config.toml
dataset = "histories of elementary cellular automata, time running down"
train_examples = 295000
color_jitter = 0.2
mask_ratio = 0.5
encoder_patch_size = [8, 8]
encoder_width = 160
encoder_positions = "learned"
init = "torch_default"
residual_init = "none"
epochs = 5.2
Rows from block 9 of the encoder of a small masked image model, named by matrix and row number. Rows with one number belong to one neuron. Each number is 500 + 25 x the weight over its row's rms, rounded and kept within 0 to 999. All counts start at 0. Numbers have three digits each. After the name is the row's rms in percent of the matrix's.
After each neuron's rows are labels from the 100 images, of 14848, where the neuron reaches its highest value: "responds to" is what is common among them. Only what is clearly more common there than usual is listed. The data: histories of elementary cellular automata, time running down.
# fc1: MLP up (encoder.blocks.9.mlp.fc1.weight, 640x160), inputs 0-79
# fc2: MLP down (encoder.blocks.9.mlp.fc2.weight, 160x640, transposed), outputs 0-79

fc1.207 122:444491479487512508522533506482495491523497480483511495517521541501517536517466487489511510450509459505443513485507502469459511482486482470535498469499500476509529536496486524519452509490566454521499483456492512485527513507500470509507550558
fc2.207 114:512506491475509450505487516500537527484501446496537518501479504498485513489468496533473485494505504484453484520509519483508495506483470486488518492495508552496481494445479485530528494465512530505594532516529470531531467508511460502516494521
responds to: 110 turns on; 111 turns on

fc1.388 066:470533554487481472461469525475522504513537458495471504525462487491434480477513451520476529514522541472490495551475497461516523511509508509493511468502489464495477501493499460518515470524494520468494514506483505548489525477518479520483496507
fc2.388 070:511488475476501511514505477504531482498492483496498512528490456505496482482515483526462540514510443555580473481488513508487526500478498550490515510469499518496516480494547528494497475475486475478508539467462489528548466507486469485512498507
responds to: 011 turns on

fc1.100 160:518502492498501523483520535488512464510504450527508524506507521488494517444468517478484496463496501478498520506463531450488473502492476476545457484474501455483452527481470509552502537507475492494497503520523499447489500491490498497527461483
fc2.100 128:504532458495469510489519441525508507561462554517522477486445516488482537453514496488527510515513499496482438504470539492486515510487518485479539520486476532503514521471476480460512493520514537502439479493473506523473483515498454488489492532
responds to: 111 turns on; 101 turns on; 011 turns on; large cells

fc1.51 218:526513532522456478512524488591499474523530491477476528442481456493498496511557522488526489487506520514549478525500497472490470490492487542472508486511466478519495467503532510508496440461495507496503506501481470523489519511521557521478506486
fc2.51 198:528519470483485496537518527468522506468543500529515480534459495542534492487486483496500503464510475499530530501499516492529476513489511471471489511477551507490546533511502463505553492524481483491558547491540482517485473497532430496500509520
responds to: 000 turns on; 001 turns on

fc1.77 209:471473504523503496506525499546557493485499480460476478519533496451502519504512514543483519475489484556473509511522536501511447509484511497518447540560518476543517475474522503518521529461484498463489556484535536498468519508451474501464523493
fc2.77 183:494511567495466506528497490497490486545494492458487525475491481491452499491482514485501511446495521487496527513511544488443491493494495551530488442510498503506485513485504503525502485478502494544580478488519475525462543511482521505512511476
responds to: 100 turns on

fc1.300 212:479498517509577500480503533517452504510495499506526512484506488539482501503511519465506530494493465494484532477447532467520494482474485527510494508452513450479462465498541516513494532480447494525524484510512524476500587512512545467482511490
fc2.300 205:481476502489492516486486492527568513521480503503476492535535509481468487483457505505484523489482501534488480454515501465451536516489483518519457524513515469509502496527518520498514498519568497474575508489530517523410476503523503499490436509
responds to: large cells; 110 turns on; dense start

fc1.153 072:465477534533484488501514492511512490514512554507530530496515496553463468516484474515515514520530466464517511481535496513486518497528498460503525474529494543525496539516513524487479510483568505509500464471547484496465446499501516479526487517
fc2.153 089:418520470479454507527501502496462480494457457547503483495495537457491510524500472492490501523522502537494560543509474491461498482499506499486450500493496516510489484504535482567528524573504502490509467539484516520481504517514540503505468487
responds to: 000 turns on

fc1.242 072:479489492474557498484474494476484482518515482532484495483540496447538520521530490487483472499470501501534479515476468484528458537493508503490533494497482519521512492513469495488477482454485516512486526487448482493487481509496506489500550466
fc2.242 085:545509487526471494499490513467530494509495483509505525516533498557543490488507560503543514509502475496506473477496491471515531539488505509526462508459512484500524496514508457522519473433485470528441537480498490514557515508504472502513455532
responds to: 100 turns on

fc1.324 182:494465513497493478450494544484540518462439499498513549507463528514523518493483502497511519538519505460466492502515468508475511496476514515524478499450494469526474516532474516496451475453510505564499463518467512513533532504545481468545519518
fc2.324 162:482512565481462500504455514500488516529493462487514508476504476533478506507508515476490478500518518499478517478513513513499504500507511462496522442483478533452480503476480488533480484479542503510557471450472509488544518517455554470520482458
responds to: 001 turns on

fc1.25 074:571522536488469484488481563506484484478544487486515485550488512472475510498512496556479498496500468522501501483534507482521508535513519494555507493475519497519500501490499534457515496539493471473499494491501479507497541511521453546486486501
fc2.25 084:530478499460501510492503492485495503525517498508518458486465466500456554508506472521450481501504487497521504481465525505457515525494532540482518497443502481473427524487498527502501488533492493477494504545481488513517464508482502490480463524
responds to: 001 turns on; 000 turns on

fc1.403 152:526477477503505561494520520499481491525477522506551517475510493471506523517471454467523498509443467494496463497458488497461490507479461517515511470496506492517510539480501473485465524516533523478488503548467523480536491513504533527517469506
fc2.403 125:451535557449503501498478510512461511504544512472522520482539535522526508470492428553498492502528502514482519468503485506508500488496504492492462488506506540490461524494521516540456521495529509530519522473487491537522475495479445455462454511
responds to: 110 turns on; 100 turns on; 000 turns on

fc1.126 071:427524478542535517513514479500496509470512490497486518511493469510560510491501496511458511511485485524521528503474492492500481497472469484480531523535522517487517492493492461451473510479482488508507471468500494482536526525472520529504552544
fc2.126 086:513472490483508491499527531451492497452473499467493480488464523476490488502490510536528516534469502504469492478492520497500444509511510483516466480477487530521490457473482476495524464503481492496412485536548504517515523500510533486499466523
responds to: 100 turns on; rule: rule 145

fc1.414 059:469532493506511500493488466500506516505527519519517446476529517498515539498494532472493492449509494495536489468528452457496502455493458500529483487477493493481482520509514516502501483535528476561483528530493507538509502470504513491515536528
fc2.414 073:493491491503458513489509483521490456511524450531526496534513487445544517542496504508501477531531545502483456545504503480513559540484490523482498516470473480512478508565518515551529539504532498491534490513477529491478491503476472522511524512
responds to: 100 turns on; 000 turns on

fc1.431 068:515512476472545484504475501469509531500571522521521479494470526489456524509461479485520503503545477486549498503471510495483484507511433539537515496480482468524481537476466512499498514489508467517496514477515504492472509522524474468497482493
fc2.431 082:500504511485504502498508493521500458530518489495514464516530488519529452530489504525477507543503475484496472484493476470481501519486514515446506501495507523515500497465493496565487503543485546515487485484514490494508513505449519524542479500
responds to: 000 turns on; 100 turns on

fc1.160 071:488461488474483550491523471461474527496520545529491508461452514526515540504464521526496528475517513497485519485473528479508543499468499458482491488540516501496481551529513509524488479463463492502525450452515516501490508528492482503474464547
fc2.160 086:483468502460537495533509517548496460562488458520484490545510494472481495530455458489472521583539496536495527491510462476514521476501467516508504521471484527541528480462502508518494498543518501496528480505530528504505483496495515466519511482
responds to: 100 turns on

fc1.456 095:510455514501534487483484517457495481539535518493506534498501484506502509510471517495511481480500483488467501526491536527533502474492513517486518511477484476451491551513551496476480483529500489547503532500501547484507485508534533508462473514
fc2.456 095:439521485481504480524492495514506504521468495484482480504528513484529489482459445485492509499508460505480508489501480488470555503496533495484469486511501516490494542499505478531479475497509465469601567473494533489491496510482482498515505492
responds to: 100 turns on; 000 turns on

fc1.614 075:456498493537459512499503526434490531462460488514469472486500493474497511495486531513536495513494527519521497499510571489476476484512526480493535516513515483536504512499524493486478525523494542500496480538493486521496542510514493507478498450
fc2.614 091:526500544519525483516518512504523508493505484478517523506507539495478464461469503490517463527486496488560515474511518486503496501518466493485522503525504477463502501476491563461520497549488534472506472453499503489513478502472450498500510458
responds to: 110 turns on; 000 turns on

fc1.191 063:531477486459499448486501488514494535481481468528483516464554487494501498487488468487461493485497511462517479507481461505487490523538525503480481503464479517497498438529524457518491445493514503508471489493474530461509547501500489516487460502
fc2.191 075:503529498493505514496462497486531500511503523494479517528496510481540535516545489479531448470495488520486505474505531513515496514518528459512456513499520508484499487514510466443477493467469496523515545516487484507506522514500480499467454529
responds to: 000 turns on

fc1.570 205:455516473470523496519502472481502489438486499526502481511511515509498517455449488518497491516499475523467551493503521468494525496476513501463496481470561509507522517473442490545485543519502524480435531546515507530471505493488494459493539457
fc2.570 187:528488526471525521520491510461478493486478490517514505540476510503511474515482508490503538441504486470512486488537537485487461545499519482515500476506522480464521510518472493531540533475517514482486476528512554521468509505500482487470469510
responds to: 111 turns on; 011 turns on; 110 turns on

fc1.475 076:490487467497488511512526504515478464491512468522480499481508488515473511504516535542523527486487505497515486480536475491533478526521456525495480536464502475487526501489507537531511493491530470471493497464506484460474493506554495507536523433
fc2.475 085:560537533506528523511497521483496508521520545503497505517502510533464511512513513489506494443467508449496505528501511518482467517498521500524526493500487548461438536504518485477460511505485511512419490497521467490517534507498521507485491498
responds to: large cells

fc1.85 181:480488511521522529488479473525491515498505466487520546483543563475509513508483490482448492489534517526507497542515537492507498467484481515490515517489502511487479478464547521542522478481464493513502471522469481541463513504478475485520508470
fc2.85 173:482518502476508496463478463530525481492494515500470485511506503486498495474493484493505493464534490517484497499478483516486507487501498513483481505497517539514498511477502474485505535515517544497504476489488487471406462498512472524496516477
responds to: 010 turns on; large cells

fc1.286 061:513471481486489528498512480482455458503493517480496519514497519527542495509520501496473519495506486438460536521510528461552459504490509444487441487490546497493521477492545519511499491477455499487491481529504528482543501513509488532506519490
fc2.286 068:521475528494537509510506508490503518507456512493478486490519520494452489510485513509527518504480504496438477541490469531463484485499487457473518451521510479463497536481465506501480484540526468483495484548528493502529486515499521474489492490
responds to: 100 turns on

fc1.592 210:481496530507465469448504486522492485494553472504483531482541483505466504516489497490546498497522492516490506518522497462492496490495518574476479481508509502535490474482493490508495480473483465487496515513486506508478522509545540504520510461
fc2.592 174:522493494544522468505523526480496531480500490505520535540492501545520453513466499530494509481463480536500490454501515484483466478494476475441514502480506533483505483520531486495489468519504453490575513506539492519460487511539496492501475500
responds to: 011 turns on; 100 turns on

fc1.452 062:478528520526476465497504503483460533490471479495466495538528485480505488502523490529460453521499464483529507465514539511482489455485489494529523455532531510531499523441538531472509524490504523516490473500522544516484494520468511516498515471
fc2.452 079:489505508532492466528525467515491483494451450496521524475464521505501464478500461512473500539488473536538547486498541506499485535496483508482472517492508483500500501475528519508537514536527504485555487496508491522488499491473484468504472478
responds to: 100 turns on; 000 turns on

fc1.75 062:460479497477501517538505484514500505544541512482481530460484475491491485498491495516480532503492517484447567522494526471519519527458527468455501555507481541490480488568486475461515526513472510525516494500482493506506526506469552501520479536
fc2.75 069:459493498474456504515519522537521507487454439497493481479507510494525480493478466527530492512503472496442473523511440502532496470498478509495497490472503496518547456460491528507521494479494476490521518493517481477512524489530502495519480435
responds to: 000 turns on; large cells

fc1.240 094:439518471514522500480470519500507501475573518482511464479489483536510527496488518488539506516531489477497500558458524487566489550507548513535469506502512519521494518452481533508484543460482513526496498511490492474499517489521518519469518489
fc2.240 104:505470530453502490514499514514539536527450498527506480530488526511500509476493446490492522467478482472498527447533484521482505507518515480479504485456494472454484489549452526525476504546518491462476480503535451526510482509491517546506441494
responds to: large cells

fc1.299 065:479519486493506520548524515517498524505502501514522474516545504508477502513453577474551537506509495542507494478485472499455490464468483540539537531482507514551465514464525531454473535515505489497493490455493476535485523464545513509523457490
fc2.299 079:538529530542547481471536518496476456533543486468513501490475518550521494531477512468512494484475513515492474528522483478508501537480488464509505482523497493475520474491480494548463527537491571519513460484498451506514500507482485547499490504
responds to: 000 turns on

fc1.390 183:527454510522518516518475532503474502476468497518469512442496469477516518489529479545536459505471475506466484459501501480490533459519431512523467494506498495490512490526441501513498555529452526494489522518493490501497537502535510488538490521
fc2.390 161:521534452507507517478451524462522480463506493507530450508535471525470504506499466473493511512492516484537500505495476509500473508510530523523506495518483527505452526474472480474511498489528513510404493507510490540483474516526458481526453488
responds to: 010 turns on; large cells

fc1.593 063:451476482491487532489518475508480483499533484472529517498509540484452497552482518500493529539489475535479523445527506513463458532454459479509499486545509547448518523517490506472507529533473521535510538481508464507489544520501529507490484468
fc2.593 078:485479524457442465492508471479487481507463501499479485500529509509519497494484512495484515526504478480499500520513461463537480497456480517497513469502496531564481462485513542548530467499499460496527506531504516490517495523481551532548518472
responds to: 000 turns on; 100 turns on

fc1.38 214:485521496479489518517527484457452512501500504512505484524484491487481518475484512535503501499442480532504459509526486484524498496488556476493497534537473493484521552449469498481493498508539518504483506473479502464527493513480533503521471458
fc2.38 214:517541522503501486493502506525492532528503509480484527526485496526471467501504512485513501468523521478485536455467523491459535513507511498538495468466489518491514486492525547528504519508508546531549475550469505504486503492492495483486445466
responds to: 110 turns on; 001 turns on

fc1.568 164:505498520504505470454501495521487498480513480505507557478538464509498504481535488502491491512498503508462487480553503475456503517491490545509474473523483456533479466465497511516501516466465453482517493533488510519457560519510526523479483502
fc2.568 148:485489518491504509536511535490490503520507517543504501502494495510481457539471507501495503449496454481537471464478517465502469465503513460490512489495544522504496539512433478498489472565496488463600536509570474493457506502510540485498490501
responds to: 001 turns on

fc1.49 059:453471506520509495489525470521485495501484519485489498488516459524535485500477510544530472451489484461521439470498504494558482506550490498445497460542515540475495483567546431505478466487493520506505511484514531495489454491461523482493497504
fc2.49 071:462508480482504468496461483514509469509479539513472505506549528496518525494509476460506504487493490497487530510508461485499493481510521510518435438475482531538540507529536458528502507542463460509492500503511474483549486515466506472543476526
responds to: 000 turns on; 100 turns on

fc1.480 201:506533493515532494525496465487475455476472514495503469501476495520548521507501485460475477537482516521497470537518500522503497545478492560537527525498461499467490486518463508537483476506467497492499455496483463501554519510502488519517457508
fc2.480 191:488496540484482493486476519492508495543567482500518541468511497525498501490484499496516505436461524488477525479524513488446439493502498568490485481495493499512478508486521503520508504490473480483606493498518522553492538504496499477479479523
responds to: 100 turns on; 000 turns on

fc1.23 064:515504496513503507483537506522572483506465437511515492530512557509493470486520481465515443495447510505521527512515492492416514488483479484525558471495494489487515518464499552469473524477483502513510495489502522469511479486465509489489484500
fc2.23 070:489513494551522456512510450486477484451510528494497493468508530477482535452526484520497461533500462536504521471516531510537493493493462464529451509483483503563515518472517459466562499511500498510487489533515488512502531524520520486484489469
responds to: 011 turns on; 000 turns on; 001 turns on

fc1.284 220:436490503465554522502485520492495508457529482536515508471504553504454502497487497456537492505470496505513521503449487506524478513476494512545493501493492471510513512475462501511442467497492458502481486537487525502516493511513498493521525479
fc2.284 200:503544564502487493471514484506500490486498507524518488485513515546439449488479489504500499507498508441500562532510508487410519516519494468504531502483483511531485481515472507490477525505524454514562478500501493474463515533471479496503477510
responds to: 001 turns on; 111 turns on; 011 turns on

fc1.11 146:488525508518511487512505546496533515479514494541533453443511524494503502490475505502463513467519471487471513539477575476524514488489493507537460498481520455499528535468532466477467464521517461496475528524489512483501514483451477518519538465
fc2.11 143:521505504500471479518492482546507502485510509526503471507476515486449458534555510496504509546494527529519502520534437496505551556519532525462508502476504502499508490573521466513531464509463504454551512494504479522525500495455513519466506486
responds to: 001 turns on; 011 turns on

fc1.378 102:530470529481478533516469498494499473555463518475478515473534523474538522524494502504475492482499467464458502453477529535480517551469522478519461496496515498488520488543494488517462508560487483485498509523489510530472512484495526497515511480
fc2.378 101:542513507498469510524474483469535512452507466490485494513462463510494555529497527477500478522490498485522498492544451512522528558516512535525499492511542463502491531537509518504532485466462471537483543519536512545459508500526481495487502471
responds to: 100 turns on; 000 turns on

fc1.205 082:499453511559488487518496507480463489477539542480542542484536495504504518474470531510486474538487479504541487480510499519514520491492513465463476462519489488483482506505516509535470530504501433535500492473496560519507504511461508473506513535
fc2.205 089:494522474493472520511500529512461508467447494506511557558508500501496503507482445509526510471500510508515524501494489484488475509522475467558513461523523507488492482479503487517480538498538486489552566511486514489516498519475489493509495493
responds to: 110 turns on; 100 turns on; 000 turns on

fc1.578 065:538496548493480492472515506503472470488517438474504546506540492490492486475538512509498503538525495462503485454536520503510540491531496494538485485485489499513485535473511504502451531534499488465492498537508524489476481483506492511492500459
fc2.578 073:509507550519498524527497481474509539489489536498503529521497525490491527490552488472475450501475554559516533503519438500501523504497500474481544497495502470468484503481495541467470463513507478469536508544501539491481509500511463504481500511
responds to: 000 turns on

fc1.73 067:562495538486553548530434489516528514515546478491520525514490462499468484514472525464492494531495529550495518467510499505468541509522471525499523485490452482472518564528465477505500539487505475512490512506516471468494479551483496461492516525
fc2.73 070:526538462480525558547518507520465465503501509496477550506470505548551491511504489526510500474462526525476506516505458493515519488492502537498506523488466484525464499465508463500469460485512539465479490529490543501501499492488496527508467525
responds to: 001 turns on; 000 turns on

fc1.466 066:520509511473552535543500497542510496537517490495476512513513494465466470495504520511513537520485472514479547479520441492495489506501488499501535509471483530561507542501482488478495522497507464513490488498511462450483487492506495511538471488
fc2.466 070:531531515489544531487540526528452490462482474492500505487500514501500493517493507521528500513456530495456483517538471472521533522490491484461503475483490484447498497444485514518475479534488515512460513553490504522474531471478525504510523514
responds to: 001 turns on; 000 turns on

fc1.169 197:462529532477520478504495497499539504492499502523469501478497518484507512495475513480456524448479493480493523515551527487506498483481513513536450517509525480528523519436484494520463481530511451500471545495497506490503501523494517469532530459
fc2.169 189:541531556510480509486529477486500488553478511506474491536486496487462444518507542479526505520502543461523512461543515476473521491507518529503531475494502492469455448549492497480532524491488517523524467515524451484479513511500538452504470468
responds to: 011 turns on; 111 turns on; 110 turns on

fc1.442 185:450495525443476515512496499501534506456522478517497464501553508467470507480474511528530520488483470566469540510518515473536490485497501524487481466529529478517511498430478466508491485468524473464481532539524509512472542516470514499530517513
fc2.442 159:549508554521499502476511487486521524542501452500525548539483493484515445552486524506523485501480525464470480478501530455442495524507474507526501471499496515494476499522514495514501480525518490557612470493505479520439507502512518519524486476
responds to: 011 turns on; 100 turns on; 111 turns on; 110 turns on

fc1.594 054:512523484525472463457475464506503504519510477465465466538511492500458501490497474484509497549521530541554512543478491504513463473510491532466499498494499458551547547509482488535469493505495481518491515532494531542473491471515520504486489509
fc2.594 059:481511511502461512460472505496517528481505505497519495507473515528534533506498494515503490454519517530491493504496569536481500490510526452469479513528505468511523542504529518496544432474502518505515473505508477468490505504513537500515516476
responds to: 001 turns on

fc1.295 061:478555511547488504492519477483489506503507485480492541488544471505509499452510486546499503525507493487473506516534508462529485451477510487505469490511517459504485465515542521488499539486519508479479468523465554474486471479530533529444509527
fc2.295 073:513528584532496516493493500510470507495443470486469526500493509537457482523524513477509483487492490538502498527500505488493491525498523427518487508517507465470508545497503527467502476499503523465509504497518494505477506493544444492509499469
responds to: 000 turns on

fc1.243 065:506520517491552484518472501522538525504451567496497487487523499495538476498521510475478501491471500493497522554488504519469470540522565488490540559492473485535492486556507503484506484478543493485482495519495489490533497468478486477520526527
fc2.243 073:480477517473475475490497497524485481462458461535524507521538497478527426454519519514533458506533464511446461463507517476496518498498549485493452508491489528492495467473517498461497529513468520484479549466491461519552533510498487488523506456
responds to: 000 turns on

fc1.245 067:487511536512520455515515499539474503532514482482489499510515451509478521520489492510490469474463557565515497455497426500480515518524473545458544500520488490546514525512471496511501495494526511481504490489476496526486464502501502530497490508
fc2.245 079:517503471515506498507542531509472478462500526522475547490473453590515577541481514460499544453469489507509494495504522494520507518470492535482514471514490502496502491476564477531467488451504509517461497508493486514554459490494489515504481531
responds to: 001 turns on; 000 turns on

fc1.394 075:558578492476467536516548491528493492514529510493485470533492503503476483490495486509509534515516471499491491491489506464527543511462482543558459494466509521503480505496500505471514534527468480491509493520477512514507518506505508534539490515
fc2.394 089:542495556505524545492517526527496478504520511469510511516466493534472508534499531524475498474491508487492449518485493513514474511481502457464610512540515459480497523478470520487457502474516522492536481524495490515515509511510472509489541471
responds to: 100 turns on

fc1.46 192:517542505486521521479472493500465482546498509504484518468506521511487520522480503518489509506514537481501448469499517467532514482510503539538476509504521495488504534508477514500478474517482480524491522487464489503541521502510531508485473432
fc2.46 162:535501527526482484536455476476513509496526477489516527506467527477515474509486491532475539461509498495502525495537555487464539499493527523507489493495506514547486497553554539531543525497491490516544548472478483476543479483507436549494466491
responds to: large cells; 000 turns on

fc1.318 070:522511490496537462502477462495475500446529541484512493492520523470485493499506526470494473511500502459528509510528482494488453537537489501550515490507493490496494497500519467467500492488466506495504555478503446455505500503519513474494493440
fc2.318 086:487529578513518446482530489483492519518490522480508498552509467510492480473517483516481467482490530497467458460487466472530539504494550545491504466503466500468504503493490502519500482514499456476465519465493463497518511506464496538490484498
responds to: 100 turns on; 000 turns on